Weights of a small segmentation model.
Model: 64-pixel images, encoder arch efficientnet, encoder norm batchnorm, encoder activation silu, encoder depths [4, 7, 7], encoder widths [32, 64, 128], decoder norm groupnorm, decoder activation gelu, decoder widths [64, 128, 128, 128].
Rows from block 14 of the encoder of a small segmentation model, named by matrix and row number. Rows with one number belong to one channel. Each number is 200 + 20 x the weight over its row's rms, rounded and kept within 0 to 999. All counts start at 0. After the name is the row's rms in percent of the matrix's.
After each channel's rows are labels from the 100 images, of 14976, where the channel reaches its highest value: "top examples" is what is common among them. Only what is clearly more common there than usual is listed. The data: coloured fractals of 300 iterated function systems on busy backdrops.
# convs0: expand pointwise conv (encoder.blocks.14.convs.0.weight, 768x128x1x1), inputs 0-63
# convs1: depthwise 3x3 conv (encoder.blocks.14.convs.1.weight, 768x1x3x3), a 3x3 kernel
# convs2: project pointwise conv (encoder.blocks.14.convs.2.weight, 128x768x1x1, transposed), outputs 0-63

convs0.596,101,185,193,201,191,185,187,175,178,164,193,205,173,190,179,231,169,218,217,210,191,177,219,199,222,155,188,218,189,234,167,239,192,197,212,212,211,200,209,149,182,210,226,197,188,217,206,201,206,232,215,203,191,182,186,172,227,194,193,195,219,185,188,160,193
convs1.596,082,173,159,178,213,217,191,195,208,194
convs2.596,098,216,229,204,215,192,218,198,214,231,194,177,242,245,190,165,246,212,205,166,214,208,221,224,176,200,223,218,206,191,175,188,213,264,174,167,212,215,215,212,209,176,195,190,193,207,200,179,176,207,209,202,191,198,203,224,184,235,203,175,212,185,220,212,160
top examples: dense

convs0.711,088,218,190,200,179,164,223,191,203,184,195,196,224,205,153,202,199,247,213,213,173,219,234,212,196,176,220,231,186,239,190,219,154,221,206,214,201,229,188,210,192,222,209,199,171,191,188,191,203,185,211,187,237,190,170,184,202,204,193,191,208,186,202,193,202
convs1.711,093,176,199,193,194,148,201,191,193,191
convs2.711,103,174,211,158,172,217,161,228,172,220,189,185,207,188,207,193,196,191,169,223,219,207,168,198,205,171,234,170,197,186,220,223,186,175,210,198,186,193,181,193,174,190,185,199,208,205,163,216,204,216,236,220,177,218,203,207,203,197,218,218,161,209,224,212,209
top examples: dense

convs0.706,108,154,215,214,185,219,201,206,229,209,228,174,181,217,152,188,209,211,170,206,199,196,170,188,173,164,189,199,207,184,206,213,160,190,180,211,182,203,211,224,200,198,240,172,201,162,205,197,237,202,180,170,204,204,212,208,219,188,182,194,177,206,165,252,199
convs1.706,090,180,178,207,229,207,181,163,209,201
convs2.706,108,203,202,201,184,235,172,205,226,211,231,224,163,170,190,206,229,192,188,215,205,185,174,184,201,188,202,186,227,143,226,167,201,220,220,206,179,187,180,215,217,174,180,195,212,183,190,176,217,246,205,174,196,225,200,215,172,198,202,216,152,223,188,199,252
top examples: sparse

convs0.474,105,196,206,190,144,194,208,228,227,190,196,208,225,257,139,226,175,191,215,201,193,197,178,195,205,174,199,191,214,213,218,251,179,192,196,173,193,180,223,217,203,223,221,191,204,185,219,218,220,197,182,192,207,220,189,207,237,188,205,207,210,219,211,229,195
convs1.474,089,223,213,214,197,230,230,209,217,223
convs2.474,090,209,168,225,181,193,211,209,223,193,217,245,170,230,199,190,196,178,183,208,218,204,194,188,212,231,169,189,223,188,225,180,231,229,201,184,191,178,200,178,232,248,176,209,211,174,234,186,226,210,175,180,214,243,195,178,213,205,169,213,202,218,190,198,224
top examples: sparse; grey

convs0.572,099,234,193,182,192,204,196,209,194,203,195,226,188,168,235,228,175,197,211,201,230,132,195,197,220,208,181,199,189,204,203,205,218,205,205,197,214,187,200,200,233,243,194,207,195,195,207,177,202,149,208,197,203,201,194,198,216,158,201,219,187,210,209,135,221
convs1.572,066,188,184,163,197,182,185,217,220,224
convs2.572,080,238,198,157,191,185,227,228,191,194,204,212,226,184,208,226,188,186,216,224,205,183,167,213,193,176,224,196,193,174,215,219,180,200,186,214,184,203,161,219,205,210,242,216,202,192,214,169,197,177,206,210,200,190,187,186,190,185,181,188,186,200,224,155,194
top examples: sparse

convs0.72,098,191,215,201,193,189,196,183,170,189,186,194,188,192,186,193,171,200,202,201,214,158,204,197,200,208,195,209,206,202,193,205,199,203,221,162,215,207,219,185,206,261,210,183,191,190,177,241,172,142,203,219,227,204,205,187,235,174,173,199,192,185,182,206,220
convs1.72,100,209,173,185,189,182,224,204,238,192
convs2.72,073,198,222,164,176,208,156,193,187,178,172,229,208,180,215,244,193,201,206,177,206,200,214,213,198,218,204,213,210,250,174,191,228,209,214,222,206,202,191,216,211,169,170,173,208,221,182,142,221,209,187,158,202,215,174,201,218,204,199,214,195,190,238,155,201
top examples: teal

convs0.738,101,171,217,198,172,188,208,185,205,195,212,210,168,195,192,174,172,195,170,198,220,211,182,205,194,180,174,214,200,196,212,198,190,167,219,169,208,209,228,215,222,205,199,172,178,164,187,223,247,214,186,191,219,221,185,213,263,206,150,204,198,209,187,221,220
convs1.738,093,193,211,236,207,213,188,217,199,161
convs2.738,097,190,207,213,206,198,182,215,188,194,177,208,190,223,217,170,187,181,200,195,220,178,220,187,208,232,182,191,220,183,191,198,235,199,162,164,219,179,246,171,210,191,165,208,218,227,195,214,194,193,189,219,199,197,176,219,201,252,212,197,211,213,235,183,187
top examples: grey

convs0.206,107,198,205,209,210,255,200,192,171,193,204,184,191,201,177,199,203,186,199,207,179,230,239,187,222,200,178,196,217,210,211,188,199,195,182,242,215,191,209,160,210,165,229,210,206,225,202,207,201,215,182,185,195,192,197,190,161,212,254,205,213,191,184,206,198
convs1.206,085,187,178,187,173,185,173,181,178,184
convs2.206,133,199,197,217,206,176,216,170,226,147,222,236,174,190,204,215,203,223,208,194,190,225,200,223,173,222,179,214,185,212,188,193,209,187,221,219,221,217,209,214,211,229,198,179,180,167,231,205,212,191,169,177,237,212,208,160,225,198,178,194,210,183,200,207,200
top examples: sparse

convs0.403,097,204,190,179,199,187,219,211,204,182,198,202,220,216,176,188,133,214,184,232,187,168,183,198,199,191,207,211,180,227,187,215,161,200,190,221,206,194,174,204,196,237,231,209,193,203,180,222,210,158,219,208,210,187,229,204,211,180,153,208,219,197,185,178,186
convs1.403,100,182,183,174,196,188,212,202,244,211
convs2.403,092,221,225,190,204,197,197,195,186,220,201,220,191,173,224,202,243,217,184,170,240,207,221,228,165,206,192,210,197,197,188,175,229,225,219,204,216,221,199,218,226,165,178,154,175,177,193,187,177,223,212,192,217,179,218,194,186,212,182,204,166,196,196,165,207
top examples: sparse

convs0.129,108,172,197,216,186,155,179,208,198,211,179,217,154,203,194,194,198,200,179,184,201,242,191,202,184,205,184,201,200,205,215,203,192,166,196,185,198,214,233,230,212,206,179,182,198,165,191,217,207,210,189,225,197,176,211,202,249,210,186,163,175,215,208,237,187
convs1.129,095,231,209,209,207,219,213,168,170,197
convs2.129,117,186,195,201,200,203,183,217,159,180,181,198,176,194,174,207,157,182,196,186,191,158,220,171,231,196,156,191,208,224,187,243,171,180,169,217,209,182,221,192,195,201,178,212,219,235,193,213,199,185,187,204,176,180,179,205,205,205,223,221,212,216,187,163,185
top examples: dense

convs0.359,103,212,241,228,164,204,212,190,200,193,199,171,227,189,214,223,184,201,175,181,180,177,208,207,187,210,179,189,205,212,197,183,163,196,193,228,202,198,179,189,206,165,200,194,215,202,194,186,199,221,187,204,196,178,233,209,169,144,196,234,183,210,180,238,197
convs1.359,111,204,211,200,161,201,228,171,216,207
convs2.359,110,215,222,208,172,217,215,190,182,200,192,161,202,187,241,213,209,210,194,215,157,206,201,211,173,218,200,194,216,186,208,171,175,174,204,223,206,210,163,215,218,229,212,168,176,171,174,180,187,221,203,191,198,210,250,201,188,149,192,212,170,223,198,196,225
top examples: sparse

convs0.640,108,215,201,118,201,181,188,210,222,200,202,231,200,177,193,197,193,193,223,215,228,208,187,206,194,165,188,207,212,197,211,219,229,206,228,214,206,207,204,222,209,206,210,196,197,191,206,200,193,168,236,182,207,167,156,198,213,189,218,177,202,182,196,182,220
convs1.640,129,216,195,205,256,196,198,209,192,205
convs2.640,170,230,189,148,219,191,183,208,223,201,226,196,182,175,215,215,186,213,224,230,198,197,187,224,182,175,231,216,180,168,179,228,230,222,242,198,208,217,199,194,205,208,219,193,191,198,199,174,221,173,210,187,223,175,166,176,210,195,198,199,217,154,220,199,199
top examples: white

convs0.203,092,187,211,187,194,189,181,209,227,185,188,227,206,210,211,230,204,172,199,199,223,169,173,185,202,195,183,186,204,250,187,225,190,217,195,199,198,159,170,207,202,194,195,173,208,221,217,194,184,234,177,171,175,202,169,196,194,198,214,236,194,194,227,161,181
convs1.203,143,203,222,196,236,228,230,197,192,200
convs2.203,096,157,203,166,177,220,164,219,204,190,199,200,194,226,190,200,185,178,172,195,221,191,171,188,225,175,217,165,219,207,204,218,193,208,185,186,170,172,177,190,183,191,186,223,224,200,199,200,195,219,198,189,176,243,179,209,215,230,208,234,170,210,224,180,210
top examples: dense

convs0.298,109,198,177,178,191,177,203,185,209,204,181,236,196,205,189,199,209,197,176,194,216,229,146,202,194,210,189,208,207,201,205,200,213,159,197,210,185,196,213,234,181,202,199,196,197,197,200,214,246,170,192,237,179,232,189,184,252,217,178,170,203,193,214,226,195
convs1.298,094,205,192,207,238,230,223,190,216,216
convs2.298,100,164,196,236,206,199,217,191,194,197,189,185,199,226,198,173,215,195,180,168,183,194,192,194,193,213,189,183,205,195,193,180,215,165,159,204,197,195,229,199,204,183,196,206,209,195,218,241,245,227,174,210,180,217,198,214,191,210,224,181,197,218,215,226,177
top examples: dense

convs0.192,103,252,225,244,200,197,198,208,201,228,190,203,181,196,208,196,221,189,238,172,210,218,197,190,207,219,171,201,224,202,208,175,220,199,188,205,198,184,201,239,224,191,182,191,217,206,200,205,207,149,206,190,209,201,236,201,179,171,186,215,191,204,179,224,225
convs1.192,098,211,213,231,223,175,199,224,206,225
convs2.192,137,214,185,202,190,217,191,235,209,210,187,213,187,209,204,168,169,183,202,215,234,208,174,184,217,190,214,176,227,189,222,201,199,196,193,194,176,176,184,206,188,165,187,231,224,211,195,200,213,191,224,224,202,218,207,207,206,217,169,212,194,218,199,184,225
top examples: dense

convs0.136,094,199,217,174,171,184,209,218,236,199,214,175,234,211,177,197,168,230,182,273,200,220,173,242,152,201,226,213,199,201,193,190,179,190,215,222,211,219,184,198,190,191,213,194,185,176,192,216,241,189,213,197,216,217,198,201,210,159,145,209,188,199,230,210,205
convs1.136,086,190,169,196,185,174,162,195,189,191
convs2.136,140,182,205,208,173,207,187,226,187,229,193,198,197,208,197,174,186,187,173,197,209,194,202,186,216,153,233,178,206,197,222,217,180,199,199,181,172,193,181,194,159,182,194,214,207,205,170,201,215,237,252,210,177,217,206,214,198,214,211,222,180,210,189,203,204
top examples: dense; grey

convs0.94,092,192,226,184,189,188,163,162,198,162,196,225,200,202,186,178,184,214,215,211,210,200,189,214,204,170,249,213,202,213,158,217,198,193,224,196,204,214,181,216,166,176,201,175,180,201,160,206,189,217,223,198,222,182,215,194,209,219,193,181,228,166,173,223,194
convs1.94,105,181,202,205,192,170,191,192,154,194
convs2.94,104,185,175,178,169,209,196,229,196,228,198,185,214,205,178,220,188,198,163,249,177,182,188,186,207,195,214,187,207,182,218,221,177,174,212,201,182,189,172,188,197,221,197,217,201,198,170,201,239,204,226,200,178,227,166,224,181,182,207,223,187,206,213,190,211
top examples: dense

convs0.45,103,214,215,192,179,200,182,218,226,219,200,221,179,196,246,242,203,190,211,185,219,209,212,218,203,211,187,196,224,195,211,163,222,228,192,194,197,183,149,238,210,216,198,198,216,196,209,169,206,218,197,189,194,208,195,190,148,196,202,227,180,204,245,178,225
convs1.45,082,225,199,221,226,164,206,215,197,218
convs2.45,142,192,183,188,187,221,176,236,214,211,198,230,185,208,229,203,167,179,189,222,214,205,189,184,212,183,214,182,216,185,221,201,194,225,206,180,181,184,171,204,193,175,178,214,225,204,191,179,232,224,209,210,195,241,183,208,193,233,162,222,183,208,201,179,225
top examples: dense

convs0.405,096,227,194,165,178,184,205,177,212,230,199,168,221,187,169,202,193,223,199,236,189,195,207,219,188,193,235,211,180,205,183,184,153,199,194,195,202,210,192,189,176,200,241,200,183,204,166,249,204,157,214,223,227,224,202,195,190,205,179,202,225,192,279,216,214
convs1.405,110,195,176,191,180,173,172,186,172,195
convs2.405,137,175,206,184,194,207,177,240,172,197,187,203,197,211,197,185,190,185,143,208,206,197,197,189,207,166,223,181,208,191,226,229,202,184,203,202,177,194,176,185,180,194,182,218,209,205,178,187,202,245,226,214,165,206,192,226,202,192,206,222,171,213,185,215,196
top examples: dense

convs0.570,102,202,189,189,183,236,200,225,171,201,184,201,187,202,180,197,183,183,201,194,181,207,220,179,231,221,195,186,245,203,234,195,178,163,175,228,211,176,205,181,188,160,208,227,222,234,215,223,204,211,181,210,190,193,179,201,176,236,242,198,211,232,184,178,200
convs1.570,079,174,183,183,183,188,185,172,179,178
convs2.570,137,217,210,198,216,192,225,175,191,168,220,224,183,170,181,242,220,226,221,172,193,197,209,215,174,205,190,217,175,208,178,193,205,203,213,241,229,224,208,214,214,207,231,185,179,178,228,208,178,200,174,169,214,186,237,185,201,186,203,169,207,189,178,211,189
top examples: grey

convs0.707,106,190,208,178,221,205,198,186,227,191,229,185,213,195,186,190,207,216,211,231,181,256,203,240,184,183,241,207,196,190,198,198,198,205,211,200,203,225,200,180,163,149,248,198,188,213,198,209,210,218,260,215,184,197,161,187,198,225,196,210,230,151,210,224,205
convs1.707,127,202,225,177,222,199,168,179,192,181
convs2.707,098,235,202,202,189,174,210,214,157,197,153,190,249,210,248,182,214,196,199,178,218,161,179,225,183,208,187,214,188,194,179,225,215,237,171,199,205,202,183,243,222,220,184,162,195,186,181,187,203,185,183,210,210,211,211,203,181,206,184,188,180,215,223,178,159
top examples: white

convs0.109,100,198,189,220,174,210,206,213,181,207,203,213,173,220,214,216,209,200,195,207,200,234,203,202,206,203,150,186,252,224,203,194,218,192,184,203,208,177,228,227,222,169,191,188,228,193,229,175,235,207,192,177,198,207,226,197,187,183,240,219,191,215,159,197,207
convs1.109,070,231,186,225,208,208,184,233,206,218
convs2.109,096,201,158,190,181,209,196,223,213,215,185,219,195,220,200,192,176,187,190,224,207,216,189,196,216,207,220,181,216,192,226,197,169,185,200,182,191,182,184,199,190,186,192,221,226,218,201,204,220,202,222,235,187,217,177,174,218,224,172,210,198,212,229,179,208
top examples: dense

convs0.751,102,200,190,208,168,196,198,219,183,203,181,202,188,203,183,206,189,195,206,185,191,209,216,180,227,221,152,185,221,224,229,188,191,154,184,224,199,183,231,179,214,171,197,228,225,208,205,233,214,201,193,205,170,181,194,217,196,234,246,203,191,214,187,173,203
convs1.751,116,174,192,193,177,192,203,173,179,167
convs2.751,128,210,208,215,229,176,224,172,216,177,235,211,175,185,174,231,220,229,227,184,191,199,222,217,185,198,184,222,163,212,166,209,209,224,212,211,224,220,207,208,208,219,221,190,173,180,237,200,186,194,188,165,229,180,221,181,210,181,207,178,233,166,172,212,192
top examples: sparse

convs0.8,098,209,210,214,177,221,190,205,170,193,193,200,186,214,160,216,196,191,209,186,186,204,223,184,237,214,171,197,220,229,209,188,206,172,180,223,228,168,209,170,200,173,203,210,215,240,207,211,191,203,201,214,168,196,176,207,172,226,261,216,221,222,201,188,191
convs1.8,122,171,187,173,205,176,191,178,182,182
convs2.8,112,199,205,216,193,186,224,169,228,172,231,203,185,180,184,239,229,232,216,170,189,209,195,214,179,216,190,216,170,211,180,187,217,197,223,229,213,223,218,219,215,219,238,183,179,167,232,190,205,205,166,177,220,201,216,179,202,188,192,178,219,189,193,228,194
top examples: grey

convs0.224,101,200,218,185,187,202,218,187,236,198,220,189,218,225,201,208,197,209,195,242,232,232,199,215,191,190,231,209,183,192,171,202,179,223,205,178,196,197,199,189,180,192,229,199,188,176,204,215,204,213,237,215,232,194,228,184,202,221,185,204,203,195,207,198,205
convs1.224,106,234,226,233,184,215,207,208,203,206
convs2.224,097,224,220,220,225,197,228,159,232,189,222,226,181,191,212,208,211,223,245,188,202,220,218,212,180,211,194,220,187,185,176,176,229,221,218,215,218,218,213,209,235,215,205,200,185,197,227,215,198,202,189,195,236,194,217,191,182,226,197,201,236,167,173,225,202
top examples: sparse

convs0.239,103,209,198,210,205,201,189,203,195,215,202,187,139,185,199,201,211,186,202,140,216,191,209,179,223,192,158,190,226,179,227,211,236,190,199,210,187,185,195,201,212,213,182,207,226,189,208,221,191,212,174,195,210,210,207,192,185,195,226,217,190,210,187,216,221
convs1.239,115,225,206,214,230,212,221,213,215,230
convs2.239,103,201,190,210,176,211,203,237,215,215,200,228,207,210,206,155,186,179,180,183,243,211,187,187,206,183,238,171,212,197,213,207,202,203,206,162,177,185,181,183,169,199,187,226,218,209,173,193,216,207,218,216,193,231,217,184,225,221,169,199,188,200,178,215,216
top examples: dense

convs0.482,107,229,183,163,191,191,207,202,193,190,196,225,199,170,237,211,153,207,221,210,199,116,189,201,209,189,181,201,204,196,211,212,190,200,224,208,187,197,188,225,211,258,201,201,194,193,205,179,210,149,215,178,229,198,193,202,205,169,189,191,192,196,186,124,225
convs1.482,114,206,201,195,207,182,179,223,237,229
convs2.482,129,230,194,174,203,183,235,230,184,193,204,210,211,166,212,219,176,211,208,213,218,166,200,228,185,176,200,206,181,193,190,240,181,228,215,217,203,224,179,219,222,204,227,195,185,174,206,184,202,183,217,191,221,161,188,201,213,178,183,168,196,177,209,132,174
top examples: sparse

convs0.146,104,214,215,207,188,198,203,219,184,197,177,177,153,202,199,228,185,179,211,149,221,173,214,188,224,228,169,188,226,229,208,199,203,186,201,192,217,181,194,190,217,211,193,201,215,208,206,198,203,188,176,204,196,187,158,177,196,172,218,214,186,226,207,183,199
convs1.146,111,158,183,195,211,215,192,194,199,168
convs2.146,120,191,210,191,199,197,209,182,206,184,226,174,222,202,142,233,252,222,195,166,191,217,185,215,186,202,211,206,178,204,172,196,198,193,223,226,215,224,223,211,184,199,224,184,182,180,204,196,168,211,185,186,191,200,209,196,192,183,236,156,211,190,196,253,179
top examples: dense

convs0.629,100,218,233,224,158,198,213,211,188,187,185,186,181,203,206,207,213,189,216,183,208,173,201,195,233,199,169,174,223,212,218,194,207,194,167,221,186,164,216,210,207,204,170,190,234,217,241,218,180,200,200,190,192,199,203,192,173,164,244,214,203,231,209,178,195
convs1.629,094,183,197,186,187,245,188,184,208,179
convs2.629,167,193,213,190,192,193,210,172,192,187,200,173,217,182,167,220,230,215,198,189,153,221,190,208,183,194,210,207,184,222,181,206,166,170,210,220,210,221,214,225,171,214,233,191,186,198,196,216,153,187,188,200,187,172,209,195,194,169,235,179,207,191,207,210,165
top examples: dense